config.toml
model = "multi-label image tagger"
dataset = "larger renderings of crowded toy scenes"
train_examples = 90422
image_size = 96
crop_scale_min = 1
horizontal_flip = false
color_jitter = 0.1
arch = "convnext"
isotropic = true
norm = "layernorm"
activation = "swiglu"
mlp_ratio = 3
inner_norm = false
drop_path = 0.15
patch_size = [12, 12]
layers = 10
width = 256
kernel_size = 7
num_labels = 52
mixing = "mixup"
init = "xavier_uniform"
residual_init = "scaled_by_depth"
optimizer = "soap"
beta2 = 0.99
lr = 0.0022
beta1 = 0.95
shampoo_beta = 0.99
eps = 1e-08
precondition_frequency = 32
max_precond_dim = 1024
one_sided = false
adamw_lr_other_params = 0.0018
grad_clip = 1.0
steps = 40000
batch_size = 128
epochs = 56.6
lr_schedule = "wsd_sqrt"
decay_fraction = 0.3
final_lr_fraction = 0
warmup_steps = 2000
weight_decay = 0.05
adamw_weight_decay_other_params = 0.05
Rows from block 4, named by matrix and row number. Rows with one number belong to one neuron. Each number is 500 + 50 x the weight over its row's rms, rounded and kept within 0 to 999. All counts start at 0. Numbers have three digits each. After the name is the row's rms in percent of the matrix's.
# gate: MLP gate (model.blocks.4.mlp.gate.weight, 768x256), inputs 86-171
# fc1: MLP up (model.blocks.4.mlp.fc1.weight, 768x256), inputs 86-171
# fc2: MLP down (model.blocks.4.mlp.fc2.weight, 256x768, transposed), outputs 86-171
gate.624 097:482543549422522484529453534495447542548527506549515457505489509559422437505510463472502496511545545471545475561598524570463548555477512484470494528485492437493444666390602507454532488509444436448510418505477551423461433469598539502511523485443523391590534488
fc1.624 095:571505482493422495380499508448494488521491503492517534467402512609529500539469439577476519434545486577527531485469442628549480635528505464524563502536494496481502493570476475498496513507566513521479482533472486361408517492523557556485588581499517494519477446
fc2.624 095:454425564458418486466516527491461451496477503549450508438617481464511434506493532448461518555465520529505537531461441590447471532459507520503565487445529518562454491452507560514596444479465452518486565506504495471538531511544501519541444557483611499500532529
gate.625 089:558540567473493508501546444432479528445475449526556512483481386393547382539476537468509507489446561498454597568569442495422580626520489579413449600484473438495475488554424506521452548427456552392495533577536552472414572555557493584458441471536535580481477470
fc1.625 087:502608669479442537465481549519537550490446505425479448529539425458467461437567569390370420462494575551521584524565526576473555440484438509481504481451477380537424565444458505474485498534489502388557540551508461477572622512571486520423557446547462489542532492
fc2.625 106:511445550503465471503482526648516555463419593539579479492536470544521422496524393477566494390571522515430519526463474430530508566463429480517519457483448449568592623453492494519524475527507610474631446443538463424559516479459459484602553522571435430537477557
gate.626 097:536416536467538482601468469578471540525484646471523568530602482518450505470506470504495486540513603552449513553484439526400589495560492455490419485474511560467496517536545583459522533533463435465508481552456471528491498432529563433539509498483550486463582503
fc1.626 098:531552496486540518490505487547479477463538497586464501394535538487527447503587490453550521526498512504547509432490519455477454445483470460519458487505437539474473415433551494458476548437531536482468458495482601561540506441452595567453533446535560497505537464
fc2.626 096:506577480517505462545570539587450542380515544552425568549534476410560570542482529494572531546458512485571508452566526454460484397543461533513447408388502503469533448556570434425437496468518560521540547565484440612516512473466553534458448580516461449539520523
gate.628 104:473514475484532533515482485444575498434486490454463432530552556498510558461537513551548526489517517389419498474508665435476577472564484471439489478450484491602488527518605559497505538543475437515492526553545544609592510554457539497459508470528573469410515578
fc1.628 099:496526476654448533467506496427553520483537482519448534424515485522504538555523473545532531390509547485482543522608557421535506515521518443518508531512529513474534461496519463506512449552505483448534545485512525451587600462513431464476542483471438525551467583
fc2.628 089:429505515537453439528566514489473493493387473457499519465536470505514500436484451464528437575537587560534428459569523578529529523484517499505483435475532500483478602453499493476469505447495419527475451571608452451479516535489504375495494520469518490524472441
gate.629 103:488469574534523511560576555505473484491544504537497539483497502587554480498473471535467516504461507584438492567523468505517548556587562484488448642558499566519521525392492514435523566560491478617519420533490347512460619457454469478466581546494518541508562459
fc1.629 099:446502425514472499649688439521562485508548550545524507418511513557570573416515526520560488484493445434533530507534450531538496465486465460459475503492474556514549487471570473564453476427495559475530484589515608456541438493391490484467521451487519520496482417
fc2.629 099:438449524469477491639544528515519550503498415461468497479448468585409554522432506475520477577538566444583476458533468522471543491474564476472572521533479433493478446505382507579536436445494555496461419548529632448483453541511414499505507498390515570495392499
gate.630 101:424586430470482535531427606521485524490488443488423588544535555469501595451532460444492411540541521428429409526531550504558488588488522572454501479494511398492460544553469376514439469444462576514451572588531502505545454510540485483453519495439514539436482539
fc1.630 100:568418518485447440491523442476522453445546509649489553592388412515510463439480567573561533528572452504460534583496574487495507599535421489442519566516532435524558566435533536502493494495465496495538419463384509493554462538521450527387519528517450515473417502
fc2.630 089:521486468464629575430479534438537544535468557424474477472482470469510503525431430478454533545395567467488509446471440437473544491542500403522468537445454522430502465459432553458535440507553571516455518573524480480502520489493494577504559549545582585506404542
gate.631 098:531438527472421549449469535490698521497452467479507497480465461493437477447534526469373451452503491540522563539430553482544444477626439475554498470495439417567470497527479564406429456509446479448472503514504428487467530449522494544450494462498499498450522464
fc1.631 092:525509510509524598560547524555703478482495531513473550503498516492477568448489541470406531468461468367469368492540489449481529437628516461380503473492401477507573502485471481464520423491509494522556496506451493548469560508506472517512529490456372457564540536
fc2.631 109:461463454446473483490564459522598525538527513452508459515474517447493441517527434449495519446512452451515480540475436474502439474497437421498472408509582569478568513523498469452490396470485483522543446530587465464481528543497568475410553507567480586564478507
gate.632 095:484573491510528475490494466530460487577488460447443427558517509331412564538527461439474514457516473537565469529501513492525537517514432585437604533541492457489516524469445369351486557492503488477493443517437469458461454474530639473509465518523548557439475457
fc1.632 103:504562477578463518376474535522433516546465491587548402522422442528462472492485521513483511514439496536446546476545666470451596459572511500505558422534566448454434425554523465466471420520474484451485531465454561566528407557547580462460472576511444471520516540
fc2.632 094:477547533484508439512427509499444496454463459484571512513410528511449645418518497525554455517460569403448608533466484468517499542544516501580404466475500484557508541551508494462436544473525466547474470514442498515506509484482586515472519537425460453554526512
gate.633 098:518470479550417508552452439429613399471547457533494507575584530564459446499541486505546562357508439466486582507539490511406531565584589494491475523517502563460489552445524464585356526475482485485442577445452593507479423485461472455445572563571488515546515686
fc1.633 098:454482500520447470544490584445584460356545474547428550593533484491533488410460574460504626502540422502594541447467543514482509486545498523452479464491528461505481488560462512485430473517566465584488616545461577486410535458436440441483588378445536494533484510
fc2.633 099:484413597497594541499510512559467506553396574540490571485436547470486493484453500516511464478437530401516618591515495473502483546453383470525590442549473536552531484516424437445531559645513496478514549552415526561588488469542534428439506541528566459508465540
gate.634 104:496530484467483562513486468472495411538494514534427487489539447470436487561585534554481523479514470520514586525519460473606416469411517516447423465454490508590530565476409529528495543480456441580576622454615540439568460425491532517419525641423512582595504431
fc1.634 094:620488623384610529543519504372506573502582555484454546497523505465487532536465474414534453475464487473546448518550555533472466503506543538550536545510447515512461521540426503517419523509484489468498556408598484511576530550515543497518526478547479440563450460
fc2.634 093:456494481458535457480540452510529516524526604416508459479479336507508573514496482541441471604459462482546443516496430563446585489505484479412505526519481461480513532495517479478504483491572480465496539493458518545477412519535517571537541570424502458578496425
gate.635 098:491524508482443465475480514475578487597476443465513507436482494541521436466510504471529390550481509545525507512536477522437459466416472481512497500511486509490543567515390533427365586554492481451461534568512473501500510557526570435476531469529459483494447614
fc1.635 107:473467462508564486531459454530515428534502605444541398542563504535464496515516476491538655456453533435515489554438512509532568456526568424563512502440422478531498465516494500610624494496451511468510540458450462440521567573604544530491503494488521537504499553
fc2.635 098:515550472488409547523561453451489439617547542539594423532498447440624478481477541493559528452575504466537495501507489584466562501443643541419475483548493500463488488504481504487525480468545433453474504443446413544424520489524461478490483507569470562537518455
gate.636 089:523476483530442532525537547511479400530511464414537520407529562500487498499522406507458511421523507463472620496455549441455472458441472438521477511450478463540563525438521562478450541483438482578537476536508485441510476497626625561495521490591457536537459564
fc1.636 091:580459527543629466468535507415591547570438415457541534464488527499477506623505596551475446436510383408496462481429450602558545515482540433564522422476557499423516465578376516522554528559517537431479590573528522517596519444430502525516493572485447516422538484
fc2.636 092:511479445565529552467485483475560431516471464550485475554532411479569495432461471526452518552491506449472420546450491587504443477554516550533484519469471554561416373568377492550480478445496483602466501474361517485478512466632442456518434478462449498511490402
gate.637 108:510417454463458391436411501552508526535481524557467502539557565546423501543459513506429447490499567422561449484515535520503499521586529518451512479443486537486485549436475559552516485575574667449546503550556484435486547452525518506547432502563545562490585478
fc1.637 111:450610447443531450479536496464568461465537436545487447512494483514520444538496513494521531468515532488478456454427478528322512581543515538433517464465500494479462327457516526502503509502494595500496514457459500447572445534500504573674533507555495558478455447
fc2.637 115:573508501466580459449562496534622447421444542514558505511488552486477459484555498487371553534463498466494526526489505580297553528564503551515503567572604480523458535506522498500447472444465584595533504471487447452506568458467496445492417566464440508480444500
gate.638 101:532511503462483560572466556518522509514517501402595514493497514516404421538488526493468481517526463492498500491532423425455450543592461537434416451441460496521413467499550441616519528542523486480483536617476556481417526567535441548444532524495528482486525410
fc1.638 104:497484535495434496498489545534481451603436483488591514422605603573445555488452501498529435490526543481550479490397476519504510503514508421487526462490478527557457495490527490505493496508546535546505498486525499433469622509537509526411504490502466457531400429
fc2.638 105:497538453541549510387454487474538419529491529526555558464541484516469500527426504440463519559457515466492500496447469484503499487547603373460517468496486537535524499565501544570609467391550538571453513506556493474545458513544496487488481534592633587509463496
gate.639 104:495517583469472564504531520586448490547571517503514551544509536437463362538398518466557471450432557509514478573543585480564448484488469503511515421576393477509515582473444456465461495560563577534483531498438528466489517493483451538518488556553518505411451435
fc1.639 105:453612421499595545569545492400455471546564567556453457508586419503571496509580546462490481576495466509571550480455586465426545544523530547444564555424464480549506455526524560505604438481481528413435420495440482392474461502581488505464435481517572460428478563
fc2.639 105:659458417567559431525488494411509492507616453582512503472415414527473490586436452502523507570483598588542540479502463523505549529464498517488483541492499472500447573550440484543505482485539551524461472472474483453508476559473521441574506427447438526480442481
gate.640 101:608533407515418508462391491419505412519505581522464568488498380500517550507473518377410602420441517399427479513520559507457452595504563486460508556514563516602558503529491480440499490483470422467526482472526551509497501492521468446592532574565576483550457565
fc1.640 097:608472499590504513525415536595526623539527517437531435472567481448383472485443545467435500514487580512409502518568502473532495477598587463429398468478444516524444505491497507494454492439555553529545546548608529607482432529478517453490517528501451493554548416
fc2.640 093:391432431496539594579506524485511484472514482564453439463545491448517484561476511447520575514527478476571478569497452483534527506513500406441413511488520471516600538580498474491489549542533441399520531513472446437559507550475470494546474517437447470516475534
gate.641 097:510584455495551488512446553517495501444417518441461472476489547476553550539442448449539546459603525496582527457522598444445566528501516489479516517494380560579512453484447497593522540494527490450432500510521433515523498536475517512556494477506501409590534454
fc1.641 102:454408596455478516558456469426484412442572523463535361542487544591503451473510423509480578550454496582445547488483494516438444411499571575509370522483562422441532506517551485386552479469558516546491450426404517490489495463511450425487494477555504560465548441
fc2.641 103:448509460492528488484512486426527519508473500485553478564549477531495449463492506448523414533524519523594554488493506533537495480522443527500572398574509468499571549535482510523473611417491492561482379528573444482487523568470550492454457471460535462442460537
gate.642 106:516521478344537581514526552447603485476498549486401443467535523502484498514441531505473521418517630598532551509493528534467420457488490502450519467550556488655454476484522540370496434460510520509495525537551482538504477468445530435499583499442568521522526498
fc1.642 112:474515472407456541473508584575493489537507457448547544510476457386550511503551489531482434499507396488517496502488514431572507488536475471508522484452572471151489508549434465400514535492556541436549472525370513412536461506518497490481561494544463472534540488
fc2.642 088:565474526571414494416458624481505500488472554492429537469509482479475445505480636536487450569488382509488502573497468449508515441431508464472615430598490525640456484422607441452531531491514465481516515477543570542421483526535544551496625472479475472541504451
gate.643 102:469479508475559488543516550493586512533482514443482515490534426540463467501583468462540514422468519522507359433573463495518519503478483556510447517491436549509490487575467488539500476455482545538487525483531509528499476463573473528542536493411570509587571343
fc1.643 103:531491441468439535498527480520492499560626484392437651496481450511446463479495412411489601469517523398507442547588564547527436475507437490546461484537536503488440496559421527521546512564536526564580447425421477628491536455576488451450515528485578522454466528
fc2.643 094:557499490454532566560538516608541503555460567548513526520619426506376487462472488552444575503503498433440601489510474538453576519511495559432516579444559503463509484495491620641513496532431561439479580486395509427559503473484500497514457522383457461513498539
gate.644 097:471573526504538488504499579550387525595407452502500460567466447472470626528441496513465591522465434525488459500462460557573478508528457543528536495512495584464389468466460554619425485486585554533541499528561480520511539416574537445421501513453467494489448583
fc1.644 096:527517577454489543451488528508491493574545417479538504479493550434535448572417572547555570467497499516528455581480513545608509433628487421501461530462580546474522413437458515509523492553500518527457550588523453482411486397561466495499493402436453480463493504
fc2.644 105:554504479499598512385529496444484414468502504457446589445516523432531518473515531399396520442516540551534545514596442503491551515521512504506431450452535475440496375554534509479578413408440506591459509421522522577507512550528515410574423519469538482532482437
gate.646 113:421475483424445474549506493539494457544344513392504483484489509529566517515492553493504570478480494507517571496492468452516495476549454582466558436436461511493496479601510505534507473437550452513516522412566495516443449489492365456576522490538682510408520482
fc1.646 107:531453471430500517455571472551474457527414436434533513481478561550595498545473511546599529449411528521611455490511423436466478432516483522469511513438474470559520518515410510525535481488455456526504628499493497520450446462506435418579507499562584482463532520
fc2.646 119:554519522524416478442478587619475552551543496396472393427579452543491477591491478527511417447527443485532536509440528647553526464620425496468551498518436467559409508477494484418495535445437432485479515566414460541601501535499430486516509520487570561531432474
gate.648 103:534494540544466377528511443587418512437538445389500497484486429451511484532441539548591434509512497475440435477489506519516518520425483480569494454592473533545468546523555564412532486516571538513509464542588503519467497548478506473618497513380561522471518495
fc1.648 104:485487493438472536468523520464565568483595515515504450463488517485522517508450435528519444466491452554491519517496557520569544431472552575541553397385545514539572543496481466511491539453448513453409542537541561516479479531553598502470491431477445485422485525
fc2.648 110:515517451537475525472456496546402478453459519518395604544474509460493527405516508456501472485536490476529534543529495443471491470459521465437566526416446529410438516454603562426518533518386419481467554495599497466518476516446404480504408562487476518482474555
gate.649 105:517496547458448564500469473505436535510510507447447506453573492409553532508423488470498484593548548450487632459530470531458471532592504568544483511471431450430534497544390382542480397488571469409548487484620562478361481492496510512529435544520455496564483456
fc1.649 098:520461591594440531521522479569519532579557479417463456480565431519485465551475590458473507578554500543515533466545511557480580404583469543608448509474546509518466566477483393517516423473576446488538437423507564458486555490508496504445442381439497533599532494
fc2.649 097:437577577358513547454573476498454507480473476514513490459500523529612502473468470468594463439512473535470380488561532464499526504486492460471508485538499378535480441441547474470508564480593502538455427511538492530488502464521590574485495526554473567436501539
gate.650 093:479401473500443494519527577437475451465443556485508516429465602557536542510436597548518521549474545498506510491513466568479488577490544506487501513503468480551495501523526426519555531503466519489506467503586442512427528466631504445458540547502523473532553465
fc1.650 091:486533500539482448526539550516526515465528420515485454541445600457378487487481519428556376521512497618423519495531496552529591558492477454471438492473463532506470591588457560523553469606564563464535563574489482569561548468566502532501606559440489546517439559
fc2.650 089:482498430475523476521601518409473433552542519594639485495506517479556444486477574560527532501580406414486412500492527487399534571548535555515566533468507472521500495502535462503442462526489422507549574568466522522575534466519460541580594512446500507554485479
gate.651 102:592429454526517490507450474516545447615461519468517521484448530517454484449521383420522484570561599593505534527475450417519445493573523453526483531591472501414501496451443561515531560477541551588498414466486597509464472503451481516457492508551626579476500549
fc1.651 102:589563588511571577582384573584494480530493502447535542505553482448540521527449582434589454586451481530530528571509462543481557518437461511525492471430495506447446503404586483515531510577516496504512458498494420598498518439515483459576553479440496556424485446
fc2.651 100:579472532535552447494451526494482587497543563514481524545557526465485459512529517551428497471583576420519471523485458535482481572456435458595635521460536502492507535462518509413539500524582559478439490538558585499446468581487429412458527511412558498466402530
gate.652 101:568451467519573512482346490533505554508550451449429486500527458452450467550536476508461507580403488416491539554480537559473399529460496490407467561551563445489439598521454518568464473492490499435505450523476406513422449529525527489545579509559490575492515420
fc1.652 101:513511408437478534432590525451500524561601469417488546530542571583529490536472516509584469611412527513548588450474450523449402512523508488528503532385505526460508496523543537506514557551459555584524526529509497559555473582508571550540555392507492494521587449
fc2.652 104:583532398450515530455442488482464506488598431419502557448494437465547444482585460495489521495520431605506561539483503483429419512436468507549516519540578533513489513468500460407476466460431508512577515510444526558488577559562544512448419527501547491509430393
gate.653 105:436398518462529500489557529494541490493517521507589429505485421542402488485410461504579553420491483541510397561546583498527536527442544515498466461535510604482544499536532505476465497495489581521566575544471520507494528496509573538507464387554537459477547542
fc1.653 115:508548548529506515484427545430492597448540462475484583476481519461513405488444535449432410551548444446461562427546377460598462456456473443510474542444479419532520486411455458548529548498476455474466527541476586509516521507463462483546535523514597497598495511
fc2.653 110:469390428538472476493498491458473489483570566607542510485514581590597507538443546502450423520531522441550480463463536585504467453465499576538488419369506549480534558549474492476481552572463458610474440463482514511531517493496490471520502458471574526499394394
gate.654 097:545509488494538499469489470473572515451493521585550508547464583545477568450546539544506567527514567461578435624495481507623399507593503483509455443587497556545410528416470577456518473475525493512531448436512436440480533546478520494551535607524505586533503506
fc1.654 100:476455494492511479557456505472528418468497510394511547600457536544446469535441443569515541453512541449603506538513464449601457536466489517428535468599592505528518479504481505438537419519416494567536534525500499465465432457479575418528499615542474565442473448
fc2.654 103:429492503522504563396444509502560546481561447566559521477462366536462471455510583541352532506628442612502466583574497484540448472551530399455489494575547522553525538576437502511436535584582506548477412462533466573506448561480504440572478524467474510520519541
gate.655 092:424450453553455563503493433500490544488502540493398437468561543446424507483478448493437569552414561492509582506509482546537531448450446487487527497485510535464532570513478599535516469589490445536447459447470477493482485541524533451510418429565538469504511521
fc1.655 097:564544450424452479471549401497451472518444452503395560507583586459489514489490558414449577475493466525551542401467524506517498510451540543454493452492500470495475488456464518556516579513544573527502530549595511492446448428516492519377565513479449520415456497
fc2.655 096:541617418488461480575563531565488479571509488457503552566518499496495453571550507489585486521529460444485508479486548596493445529579497496636513487478554503522464509429527510500501514518570591447517466562498397486495535476468582420380518489549554527481434467
gate.656 099:458464525487569442447505508561439460568468543493530381482457549554464538441458494566483380524384471406527522489561549518547439520559494539551490516492400553550479521420570499538434420519542468458425579425500611457522467505493518550551468533504481483437544424
fc1.656 100:525451526485411503477504443522521576439564479522499604501498591527463462508576548528439505395594560540516529451436570565456489491450517496499476579558515466423615551481521457477478515528558510507543452444508464502444414528486356425545494513482495495561537535
fc2.656 101:402579475515507484479566480518464584578629570467436559594497391467568499497464514608449481427535401449514528459548501603549459508460552450503520582465497475535458489472532463407512387461464473475576527524553590551503505392533604451465553535532481468495482553
gate.657 090:578538439499539511564526448501479578509398520542523488461465597477575560456419471410494497449489500555501543511476489411552496546498391382447478558474479524529514468533433531445500526543522496450475510474413613550569456507479528547447469454575438419473505533
fc1.657 089:543494523430419546494564478468487456477394485429509472523524480544489514500471459571441494533535398521468483447524507512485605593499502542478431538606424430485561575536524509442482544533465483491520495463439441626480548443519518516420459571553532501532542432
fc2.657 093:457463461462441535502567512487465568578506488458457486398539575445520516430468571448562506503506567449458581576424453474445530540507514463476494524539416474495425546532464648417514468451421526469508468491498479389527429574545545407539469515508450509405445518
gate.658 098:486525518469489513498523555486545459419517581541517558467422504576475474563542464476558532521461493566445440504451540573557495477438554607532548512491580573448619478575483499458473528477477541483593560504480536449458550534566479539517499541559475593490511454
fc1.658 101:567452646527443508416518499468547467562472514502459432476485511499500534619440511524449434474543554489604566518554495414511512559480506449581468428519457545456442535449473474489528498637425585489508524597595499521570521416485516576522494552440528577417567485
fc2.658 102:470492535427464504479478546530404501507520526550545481506575418470520519476436466475459508489435536521563485558545492505559454464480403451513533560455488563498460547486565538485414418473433517584540511576425504559527581532433456484397487477525590459536504470
gate.659 098:542459531442424476599414539581480548425469546573468546500480508510523490530539389474481422527464486537489575548488495435553434546476489513482436552422479453503542577618547549469445499427543412529505575357479529547446551451545478421496547480479443618461503515
fc1.659 102:486458509516451558509503498382404452475522465517477510466475487500481469529468435504569480459441548436559404465516496480498443443461537476492482547540447556468528565603504549466553462564474436485493496458503507544626440592465489428422492401482519375502475489
fc2.659 102:475629439558438517473476487581466476516495505544621469432515490466534495558463475406503493544417502414493570567515448501404500442466459581499447426532479461470452545471555549480492529471427467474483516541496473535512472396438574509491552547511539471489569500
gate.660 100:469452528569534486483473493587575613569502464479404459479557542510511569514534409467451599557535505522563464490636524463612479505547479476538500538450484503467493617477447566458541537524564513590434512463577476460459495515537541469581465544499476587397520445
fc1.660 102:452382523496420493560574487505501510436510471503529456505577447511468544485489522486537570485508580520512428512549478510521468497545419553544494517503509494418471466494491553470478652381526384604457470428497508477468513510551518472447535475539690500501510496
fc2.660 097:484531487536496419479513499561555513399495504526556493553563574487459477487574492466468486547578580542512517521473544485538541598475511471532377513509486495478545466534570467471530527488442496484476485447508485454509380467529479478420486553454387460430548518
gate.661 101:510491461549472558443491606478540443499458537503590522425501517537578577605503511548509504511501501585526409524600579521479559556561431419560486514588481482478470406439495563530450561469488563529449494513513464493489481461484491470490475529489479505563595528
fc1.661 097:564578583495589488539569563420542540446467461538544498377498533518421496459394457463512401520500477461511466502543458563518561435557488557517533552438484559486437534479481474421459533451485483528534613522471513512460500555491464450408476535520544441556421465
fc2.661 098:584485414510493470376413598539505479371490512548460511490551347510435513531514448498468485402520550458553546495494558496536487470479435483483506428510522524500529466456507486464444468578462500459507484514474496458474479552483417462553502483532488455480521502
gate.662 098:595404507413458455470517476421487459455540461549492403537522539523503466467490511548436390484528564467574486619515501456551539458560419558544470579466549516499468495592562470460556442537557426514461648550464507549605570470442446441497498473551382534497498428
fc1.662 093:502503454552565487497471553575438401480482546505474529535509400623535514465497432555501463463489494537512538488453421468415451512543533581421485426523468575527496529450591475433512449486463492508541436426378532568469445487568449480429453430548454469489549526
fc2.662 096:466444449441553469441503450428507541557562489514558515552482659488510500476502502469516443423565576522429532531523532493436495524423515472475463420484464532570485509506580590447485578513580596579522489469546520501470448578539357504543554577488391507476598423
gate.663 098:587623502476576489487513530401616468523468506489431542526451531485425579532499427579470559387534442532438492538537463428548503519496483420487549462429468448438576535510516484424542476550543468423544510462602440529524559381407358541445563476476436482504536527
fc1.663 094:488512535501557519573448548512479479427426513508423450562497535449526580489477487545563538523448567577525442492514518477519454408584434508525442540551445467459535550455530561534534542507582462382475409424420530527506518410463546487413541587518444524539489488
fc2.663 094:562568607542379482524582522460374472492402468507562531479471547493594559486463581506539580525544491458520498550559446390500463575524442428422477608529456522460511545508502487479487483511560591448547488523530466450453472472426415572551473529487443438509554497
gate.664 099:511426582513482535470635566479522462607468454491458488538511470474434436541496430524483522478543499586526491475581481559537505523537511457462545479584509500540473585515433473518530504462566540526477419519451485380521542525511600497458426505527566560480460525
fc1.664 100:607549545514539481516519491502535475460521431534473473514442441414534483521523523442499568495528528488531523541509493547504527533513446530524542529432500535428436499575559534516500577596458466661569554488576510508485509559494473365505541480429506497571484557
fc2.664 099:450369481532477588491397482486533431503538408499573532475563396569477510461417408534495477464491496558629608532515517461591530456463538537469467424547487484537509546478520529549465411384492511588518510444531485469477505499476434447447543433464529453474497511
gate.665 095:442544496455527465446583482429576486547453428464459533497417429553442500399509521402369471536437553431510466474493541532451496509461565563550427565427490423454567543470508496397427470551519489415482486557464549407492543535510517511485508516542389442520476556
fc1.665 095:497512419511475521503534530447498498528609440507486435447443457574495564446508552439471534537439528444413571503476508396460490500498566445472509529463525475531616578472446410480522586504540568376404483432562582546423517527534529506505622536533459501456489570
fc2.665 097:503545526526458519512534521458548513534526429436477416499429533435485539494576462527428444452501564478534472513501532504483523554547443524535554553486566508524450407544512539445444436569516521494467560537529561547542514503566554517431514654510450515562424449
gate.666 117:508600531507459531519458524495489428433476497487427504465496464492526523433560553484447504478447434494510550555523531497500525470528562519470559523533554551470482478465492522536484387530584503424531573466494529559522549486521485578521619506608507532492484566
fc1.666 122:470483459518558470493450440431448536496468593503531493473611585512470477508441515453580428502450601498475491597457548491492490464483507445415536500387512519523505557539551484562547558491414500543493465533572524522511478572586524375541469430490496497485524473
fc2.666 120:615464537443533467501473530501545556500509443494563693453522456545556521567464506497519514461476561475620529488390497503486505519510460549593424524566483450462521550524450423454486546425488473577445505507476440482620505539560516503523630506482493556565600490
gate.678 105:529527566468419594468519565445497475499445496429485474489514569361532467362482493599424478500528529451511476501476440452614477512405505461449553487511530487513497441530452400436512445509561482456531483464427550541562472441504529553560539513427473521529528530
fc1.678 103:359516443551510399519493502532488523538511517539494486472499595470490471370493407538511525489602540494472424420530428359540453507582548612589436460540464436410497514452533550467478499477412458495514475399396507629499515517512457467506476506489544489552546486
fc2.678 091:527595525397488572469441419483554521557491460450561480498570647541586439516546468476490554500458445576510530585521490395504482432523520596443472494455500481505550455519496533426534542459525473531491478407484464442475477546487476471531409494572542480507491521
gate.679 102:529463436408489476438424556527561504460504526553547516476503511455403527465528460457478524473419500533451553458480515426525566392546511505584554479494538483408469516498498485567493419493459471499431461459479494449613426528468473395519580449527597521506494466
fc1.679 106:484527479489518465467422535478499479483581497442486399475471468500536500529516427546467544470487554483528557459457560489551534457423501573420494496530449562526465526498470481382452522516461532533560515489558515465621493448449577514510486463434474532448604475
fc2.679 095:554530507418483628516493477523497477458514593484507563521496538587444598514515490508539442405561516469472460416524544493502400530494420459457523546511548403506516459429511539532507528487509542540504482547538457419576485466480436512532507522568590449457573450
gate.680 098:496427461548600503394513408487498483521481512459554511522480532519536621525444428520564442474476471608490498502531553480511473514539495545490608421404543405502507442452422500499446475511445479431444478571457515556543505488462477522423492476521491517546501503
fc1.680 099:558558588526574453564464552572471504463596413452512558465431505523586514451514455592495404509537445416564459513586590403476554540532567472456504518401493476480459541577435546452533437483405523518489519513539537472513453501480534508520524431522585456576524491
fc2.680 102:497490490486452439541493510416492472463568524558591598526501535504441479477526490532512500539572496511504467572463523562486574410452434391560414478498525484504461486427483527425478548510439516544479473566469506427419539477469477438549476558489415584452523558
gate.681 100:506501452452567458445526553547609489445497488482520428541507547433573500509622502460443510507644520455630564511481461528488513445479480558428545496563460515493460507522465451467517456435440526436487419449574557447537568474555533537518504420552520439530532489
fc1.681 092:550509530487500580544432465450487532530495509386539519473455569580541422517476535488504393515463483559501463480538511526560488506371513580472549485501457558534486524555480391552539484390496594450523563502493493477528436552441481493534467411605589522528484570
fc2.681 097:515496536442472478486408513535569481482508485589474462564483446510464585497542539537523561475531508455481425545582563517509489511529557469557521455514503439457546456489514486529388513520547464512455433529494482463454493480467417510500410500478589428508492617
gate.682 094:407456497495503535460445446502495545550373508506488508556515453443508494456524529474538463498428425516527541481502530423454478511414432510529576382482542578434423479487457606477410533496538553571497525515483499562532455484490463510516458480435558453561534447
fc1.682 088:477551450565553487416463505490535580530569562490552497470484490540560474500505583560459550470471490494579594523478552399484518543516511580456617483402480437634505511421542568562590493505449529489463576470425528481457435558504578397482598532505467502534505534
fc2.682 096:491502452503574455528455508437484551550520523488523556533464539508576552559573402556506513503527470444478458482479509522517493439524469471509548518553595503483445352519435532496410537443512496562466587603443524539402582480500486404475527448353604508524534541
gate.683 096:548515406614486479440515492494496557474454467540487422462436485440433447526485496519475496603506479498537529497492543529472566482488460443494382436463443473528518497468466633473457496527424444486460509499474626453469578518557532558518600477524475485537535485
fc1.683 108:563499543406495574466514656511550533507510488531491456503494424530521505481503554457518490500556436514574482480483575443472489549517478439410483486424538514441456527429532399520526482489639436547525545472540577447507480509476528464519426515415491469510527566
fc2.683 102:509573425451475478513508443504451492520511576546574524475591510506474537460476468509549476478481482475600605467494530468478512559574542556535451452457509510391475534556354524462523374485541469522580511509508525530486452544464496542535438523552430503482500582
gate.684 104:357481512574418541422545465521563553478564482506506615533463525452416464441490530515468472620462529505550458513502470483603430459574518478646498437481492425481471556549465443446525597443553524516365630530527468563526531505475483502556472476461475498539548537
fc1.684 101:554578411496432461501507461487561595515426483379567564490549414564399478443557513519506477552505507560518539549463474535459565483490525508552549543542492468445481450483510429465517494432601468468450521454524564552500512544566466579498553512500492483569482508
fc2.684 104:528511486481560526460512552470532565460453405526546455480560499527529545451457484464459433542516466529539540503493486493499558507510426462388444513570538576517494452507488450578492554473529567459490580508532400502501498495492519514422442526463554457568532533
gate.685 110:445471491524420456465447493539525466467619553556501480502476487419487450454577437561604564492408534419414414546476487459563420556501451566641436532458480480525467488444513508515454462458505512532567501484507403393574430430450478542471527507398426501552487545
fc1.685 116:541522597441392548453491528530534476590566519552500505469448490449383433528526486544516517467503502521468467555479457465496500468516406465622520488537449559516562526512529521519454478551485557524497465534517563455477541509389504588505541539424412415514475516
fc2.685 118:541609537518497442474544574530493515456523508395494438510450535528542506416545443580498477520476548514676511571477436471391488401476477502501536495468473552507564516527402465498523530460446528433501560509400485494497539466528471488476517455460531587486568411
gate.686 101:593503469438398479472502501480468485491491518563493486499466497553444472513445438487521445419439596448510417559493486490481516573493490522681486481523455459467507471503548522424525465529552540508613523476512559549545528538461442420499476512524494444455570534
fc1.686 101:457527573504477533439503561475501578478495589585566529486452587517398515470517538489523543476527476456473542524500516521544525434544512486695475506474475544550538508560499532493482487521550513442495581448529393524477506577460542355463437452488599433514443552
fc2.686 097:350526491576473490499419558544482461545504502452430514525446559450527421519541524536466497522344561529493468520478479476486509441556500469380528595478519568543463475504527484428520479486521479451527485531502528499552496461413615459439502454539433416504461454